From a checkpoint of a small contrastive image-text model.
Model: encoder arch mobilenet_v2, encoder norm batchnorm, text encoder width 128.
Rows from block 4 of the text encoder of a small contrastive image-text model, named by matrix and row number. Rows with one number belong to one neuron. Each number is 500 + 25 x the weight over its row's rms, rounded and kept within 0 to 999. All counts start at 0. Numbers have three digits each.
After each neuron's rows are labels from the 100 texts, of 14976, where the neuron reaches its highest value: "tokens" is the input token at the peak. Only what is clearly more common there than usual is listed. The data: rendered solids tumbling over patterned floors.
# fc1: MLP up (text_encoder.blocks.4.mlp.fc1.weight, 512x128), inputs 0-127
# fc2: MLP down (text_encoder.blocks.4.mlp.fc2.weight, 128x512, transposed), outputs 0-127

fc1.93:495473521530480467544518465472512521524475461468527518501475502516500540485520477469478513489570501538495528513509521502539475458511483463497506477510498544536471484504533512512468477497532455523487503529486476530479495513531498514528503468466493553457501489530507501507488520513523484488466473513526478487496519528476483501503494527479486478548494482492510491407516500490520527495534
fc2.93:462531474492504476495472509482499462495514548543491480474531500506542482505504513509512489473455510503481500520490500487451497482483484495521514465477544502534517493486539498477548515511501486476487524544524503509527494540459520471487446525547543488464504531491528527488457464490521534451503540537539525522512478514478487482494507493487527515493509493510478502532526452512448498513464
tokens: ","

fc1.372:516531490506503478544544563487504528464487539480498533486496473520485520504466555477498462489532475481508476461520519475516488520526490526532452529476509473476501457522496505515546529490546499506448490533513488478489503472530526488508531514502475466502504443528462496490467529492496490512533504511480491460503501507473493487493490506444482484472500499521489466513498508498490539559520
fc2.372:507508474498510513507484540558489485504545507494510534465474526492502501444512490466494495495491498501496482531492500522472512493505493534489518539485473499511475475484510538460469491489473467482496524486456507496508491549529513491583460458461524506543455517479519514491527511461525520494473541508514536465521482506518458486517538482493528457484536500533457489529488494520489512519496
tokens: "red"; "a"

fc1.79:504507472503482511499498521484514486505531507484527506541521479519507486482474533527471512530462500525471450480533512520478443499466460515496476502536508524504496574483511500485512523486493484462497476488500541471546486496468507504512467542528530476537463478506497510472525512466536465519514429496529498518495493512520512490514476474501484486486523499520529531467473480515556464521545
fc2.79:485497507480492478492476507494493492491477538510511484456510539577479497508535482587528510515527484470502506520497541516530539543481509473531529499481509511474492466473463455488498497464488515482512502503514517514464495447478500468507559535491482507503501479529511485494497487527475506499468537472509492483501530532478512483497488461526483512491483529514440464530501515517491543532487
tokens: "a"; "bumpy"; "dodecahedron"; "sphere"

fc1.305:503504508544458487508471495471473498490536504490520516492479490504472489504497462475469513494477470509532524536494481523513443488543506552508518546499503453543477494502523514449555542505521504520482486500471504493493515452517502482512465465465513514531443483465495503553451522464509473488504479527510468546510493516514530509490524496528560495493534511506491479524506503499479522505504
fc2.305:493516505517550497512546464516540491520503499516463495491552478481492439530522492519463509491517489511486476505490510485523510497484531483532470475444508520488506467473515502484513487461477523499516499473528486537514527483504522552517534475511473515530483511498523507518537500506491498457546487475456516494549506429497487462468481518496527489498496480531538509519513501442508519528460
tokens: "a"; "white"

fc1.50:485495516489523496505452506483492507502496454491510515494487546481551513490483455504520524458502509497525487521521466489484519528462485508461516514465468449494453490493528468536518446516496492515481561500469459504464543468494439529530489463518494488508485529489459549475510512507495503516500474537498537483475534485532521492509500536482495543505504519486510533479523513507483529529487
fc2.50:515479491481474509487508486531493487495541491518478537485500524507503479498468487483504533548504494466441485506485554494516511478510515485510491498505524540479502501531518537538470519483504446463524480500522520501479506546539556468484486506526485480514525485470551504501525523542494483538533500487532486494484510497506531512517524488512507496467526474474457458457438507495514465443520
tokens: ","

fc1.48:540483489471468464518462481499481461504503491518537535508494508517496496473541489493516509523496487493498523476502519502478442516501476517498487516510481490478491494500516485520560502487523512535510490493507509527486504496566471562512519504481472479582496401515536521502520501532511488479494520511509463498466505480515475499519513465479501502523464472482491494507521559502469471507483
fc2.48:514562527484545479526495497502511513531445520496514487460520538521496501447462475494543500479460521481467489498508501501498518508500489479483511565480500489517519495415487482507460523520506452506504489475540523469494470514500475505525502511495488519511512515507442500526517494496507508492516524497485503549467506486556547511469492504505489459485485523520514493532464496477490533461509
tokens: ","

fc1.98:530472489511473483488525482533467514559515525535512496497459476508488461496524493478502494500474474493496506493497475550493496500504460531489539502514444513504506523461507493450545480486517431466512499501503552507474491519516523524507447507488479481510475554502518478470493483494520521558509506537527500494485489509532510530502486457512461490485527498547524499457504474507503460489466
fc2.98:530518502510521502477454492474486492499499474481495517509462520482492501502538506517522479460480483455505523519533498489556494527551505440507476498479550510482470516487508480508493482494500503558477536494496486542508543471465489525507450513512504468451482512528477540512492473490537493495530548490522482523495559517547518520502510503494518495557511484511492468512476496517454477479487
tokens: ","

fc1.112:477514499497461512507507444496477543516495469463503496457509511454509540480529444468531516521491518479511493521538514525501479506550503506473500516502485496540458498496521481528433455498553510520510475485525537441486475521503523555552508482501521465529524531533483495515499503513471496528504465501506470506501506553477501480514493487537501508507479488510491481470509504517486505534483
fc2.112:514521479501491484494501502530484492536543487502512478515499488527473512534478511493542525523570469463508495501472535482459488516496470500513524454473502444563471506493505502501484502531520516508503514483511528518536491524481466479488465486499502477479460546455454498484540526519529487473498503500501476533495483519464533533528463512507499462541486495512450536524468522472482523520481
tokens: ","

fc1.487:499483499506513499474467484490509532488484493466506510459531504506471501518501491508502510450499487511462475481490513519520407459555494524522462549470516497502486448441512468502583535519543500512467541479487520501506493495484504524462527482500482513544521490508500516483503483488503478515504476499545518474508508504520481516431510523477487509490502504505473507474509521475497476522508
fc2.487:529475487535503465497505461464471516547498500524511473501529540477508463461508502483512521463502491453478530489558543504458540541519486469496525530469516498500521527512489571510487519508489497473503512524505487507484472521499511463550495525500493497509535481476513512492517490471492471459523555459491489463529497463472505511487490544488505472517473503471517458508511513507479461506474
tokens: ","; "orange"; "an"

fc1.262:486507509534463490539544490504510507453458520473485514546474472525500448464488485512507496490521461494511537514452437525484467496532511479517519514516495477498467528478542491493512523511521516533489501500477529449514504517554517476538497450515461516516477501477534474490479498507465519519509479497494504520476493500502494522499466482486464519468494515471546496552508465505525497541530
fc2.262:519526470528501501506523499487514511447528480501526491492459584486472491497539562481517508463477499445472479469489526482465524564521476483466511506488525492508493464515469504499487524515516504482517506475504490511474482548516536531504514497490518506486465504488477510491492508498457492511535584490499490526482511505494457508499508497519533476498495502511489519421497511499500530484500
tokens: "red"